From a checkpoint of a small contrastive audio-text model: encoder norm layernorm.
Rows from block 3 of the text encoder, named by matrix and row number. Rows with one number belong to one neuron. Each number is 50 + 15 x the weight over its row's rms, rounded and kept within 0 to 99. All counts start at 0. After the name is the row's rms in percent of the matrix's.
# fc1: MLP up (text_encoder.blocks.3.mlp.fc1.weight, 1152x192), inputs 0-95
# fc2: MLP down (text_encoder.blocks.3.mlp.fc2.weight, 192x1152, transposed), outputs 0-95
fc1.856 093:36 57 15 70 33 57 41 30 37 38 62 44 57 41 52 48 00 64 45 28 60 67 39 37 26 26 33 35 73 54 51 42 31 45 77 66 52 22 54 38 57 60 48 77 36 48 55 49 19 37 26 51 45 59 64 66 61 68 59 52 42 66 49 88 44 51 47 44 65 68 66 24 42 73 42 47 42 46 13 53 52 64 33 61 26 21 44 54 40 52 74 53 48 67 56 09
fc2.856 133:58 33 29 68 65 47 56 38 49 34 51 46 43 37 65 29 08 44 64 53 44 39 59 34 22 48 45 34 39 54 73 28 30 57 55 52 36 35 70 49 57 39 38 61 48 53 50 53 00 66 45 57 27 55 63 77 43 45 78 69 28 46 45 50 69 53 63 69 73 66 43 38 65 44 78 25 59 38 19 67 74 38 40 31 57 33 42 78 54 60 51 55 62 86 50 17
fc1.857 090:73 41 33 40 31 63 66 39 42 64 33 60 47 50 39 23 65 76 52 71 70 72 83 47 39 35 37 44 58 78 53 38 42 61 45 32 44 57 48 51 48 51 82 73 33 66 73 47 44 40 76 51 23 47 54 44 56 45 31 37 79 37 62 73 57 30 34 29 56 56 45 31 43 50 54 56 21 80 37 50 33 56 57 59 79 42 36 85 41 66 36 09 37 46 62 65
fc2.857 093:43 52 64 61 69 37 32 62 45 44 30 34 46 53 51 76 27 21 56 49 39 40 32 49 62 53 53 72 56 29 47 65 40 30 70 62 57 60 57 51 43 43 11 19 61 43 28 54 56 56 44 57 70 68 39 56 54 50 74 57 18 64 47 24 54 65 64 55 55 48 49 55 47 60 45 50 95 29 60 50 55 44 34 47 22 65 61 18 60 40 65 98 45 67 42 38
fc1.858 032:52 23 50 57 56 54 40 30 70 44 53 62 55 55 79 61 58 60 42 53 51 58 50 31 50 46 72 64 40 30 79 29 30 24 52 65 46 54 31 45 71 41 52 49 60 61 63 34 55 30 48 26 73 69 85 70 49 21 24 64 50 32 42 39 49 27 82 43 57 32 74 55 57 49 36 35 39 41 68 35 58 21 30 56 47 97 34 32 62 49 52 47 48 69 53 29
fc2.858 029:53 73 47 43 40 40 61 61 24 60 49 30 54 48 38 41 35 48 52 55 51 46 52 66 47 55 35 25 64 55 29 62 56 74 32 42 41 57 54 50 34 54 64 53 35 53 32 70 41 60 57 80 22 37 10 30 53 85 76 28 62 57 57 49 53 64 23 54 36 67 47 63 36 47 66 59 63 28 39 67 58 88 76 40 41 14 66 62 26 40 62 47 63 40 44 66
fc1.859 101:44 62 28 43 29 50 57 33 54 75 54 51 67 50 58 38 68 68 72 56 75 47 64 70 57 52 46 39 56 68 89 21 49 23 55 59 46 35 34 45 66 52 47 40 62 51 64 51 59 49 42 38 32 57 77 45 49 36 32 67 70 70 81 69 64 60 29 22 63 52 56 34 43 46 37 72 47 50 57 51 47 46 44 52 49 45 65 23 58 55 40 74 40 48 56 35
fc2.859 140:66 42 52 44 15 41 40 32 54 60 33 47 12 61 33 41 43 59 58 67 40 31 51 52 41 32 47 32 93 69 38 60 28 47 60 74 51 71 38 32 67 46 51 57 39 48 64 64 34 30 45 48 53 42 57 64 60 55 41 35 58 66 47 52 48 55 37 56 66 48 27 67 72 65 47 62 58 52 26 47 51 39 71 35 48 42 51 26 39 62 59 79 43 50 63 41
fc1.860 083:39 34 60 56 70 56 49 70 67 65 38 72 51 71 00 53 45 81 64 51 41 52 52 53 41 46 47 67 28 97 50 47 34 67 52 33 68 63 37 74 64 58 34 53 53 58 53 64 58 42 61 58 58 68 78 81 36 72 45 57 62 60 69 58 52 47 56 50 59 47 47 40 45 36 48 60 58 28 56 89 40 70 61 53 26 43 44 51 80 46 31 43 50 39 28 47
fc2.860 069:51 73 22 41 31 54 54 38 23 47 46 34 57 36 77 47 31 31 25 36 48 34 65 47 63 61 43 42 70 30 51 58 33 48 46 65 45 43 68 41 48 42 39 77 38 40 56 32 25 73 23 29 55 35 32 21 66 41 72 58 60 49 50 24 54 44 48 45 39 52 52 52 65 60 67 58 28 67 34 35 51 49 43 36 59 35 50 41 35 44 82 30 56 79 81 64
fc1.861 135:46 52 25 25 40 36 67 66 29 45 69 26 62 54 76 62 57 33 34 46 43 28 49 31 52 46 46 40 53 44 73 69 50 52 31 63 52 28 38 37 53 75 47 56 52 66 48 64 61 29 58 33 33 40 48 51 37 49 51 60 72 55 25 37 46 27 65 49 67 55 29 55 27 46 62 59 50 34 28 70 39 30 57 36 30 72 44 60 69 18 69 81 66 30 56 52
fc2.861 136:45 47 79 59 55 63 40 31 70 55 36 78 22 40 23 37 39 55 66 43 61 79 53 50 43 49 45 69 54 49 46 35 44 43 62 43 56 63 61 58 61 31 60 50 48 36 67 41 51 64 43 62 60 48 54 56 76 59 51 50 39 37 81 63 66 71 36 56 35 48 77 46 70 66 50 51 54 60 71 26 39 82 44 65 78 30 53 35 21 80 40 21 38 74 44 63
fc1.862 121:40 42 44 72 47 62 51 47 55 31 37 48 45 50 68 54 48 18 49 65 53 39 35 54 57 51 51 58 54 37 36 48 62 55 42 53 47 54 42 35 61 15 45 34 28 38 43 69 47 54 40 54 65 81 64 57 35 12 55 61 43 76 49 71 60 36 68 59 50 35 36 51 38 74 62 43 40 51 43 77 47 63 57 38 47 34 60 68 52 42 52 59 53 37 38 51
fc2.862 128:57 55 56 38 48 38 63 52 52 65 69 52 57 53 50 39 60 86 41 34 63 61 63 50 47 58 52 36 49 64 73 41 43 42 60 38 52 53 55 65 53 84 59 59 70 70 52 41 66 55 67 56 33 25 37 41 72 84 56 37 61 39 50 22 41 81 46 30 52 37 63 52 59 27 49 65 68 44 48 20 51 27 48 61 54 79 48 29 39 39 41 54 66 59 57 41
fc1.863 055:69 34 49 43 53 49 22 47 54 58 22 63 45 36 39 30 66 79 55 41 37 63 75 61 44 32 71 33 42 44 59 44 30 46 40 30 54 68 32 56 52 70 52 74 64 53 76 67 80 58 56 57 41 34 52 48 72 37 62 35 31 33 40 70 60 46 35 48 79 41 64 23 48 19 62 59 46 75 63 39 47 37 34 44 55 27 45 55 53 72 17 30 45 54 54 72
fc2.863 045:35 71 52 53 37 56 52 53 52 53 75 38 54 73 50 64 40 10 51 54 67 42 43 47 53 69 35 68 51 56 37 67 56 70 68 65 56 38 72 54 36 34 41 20 48 51 29 32 26 30 51 45 70 66 37 49 26 70 38 54 66 62 48 15 25 44 71 58 34 68 27 67 38 74 38 56 50 32 49 57 47 63 55 67 41 71 55 56 52 31 82 76 43 49 49 37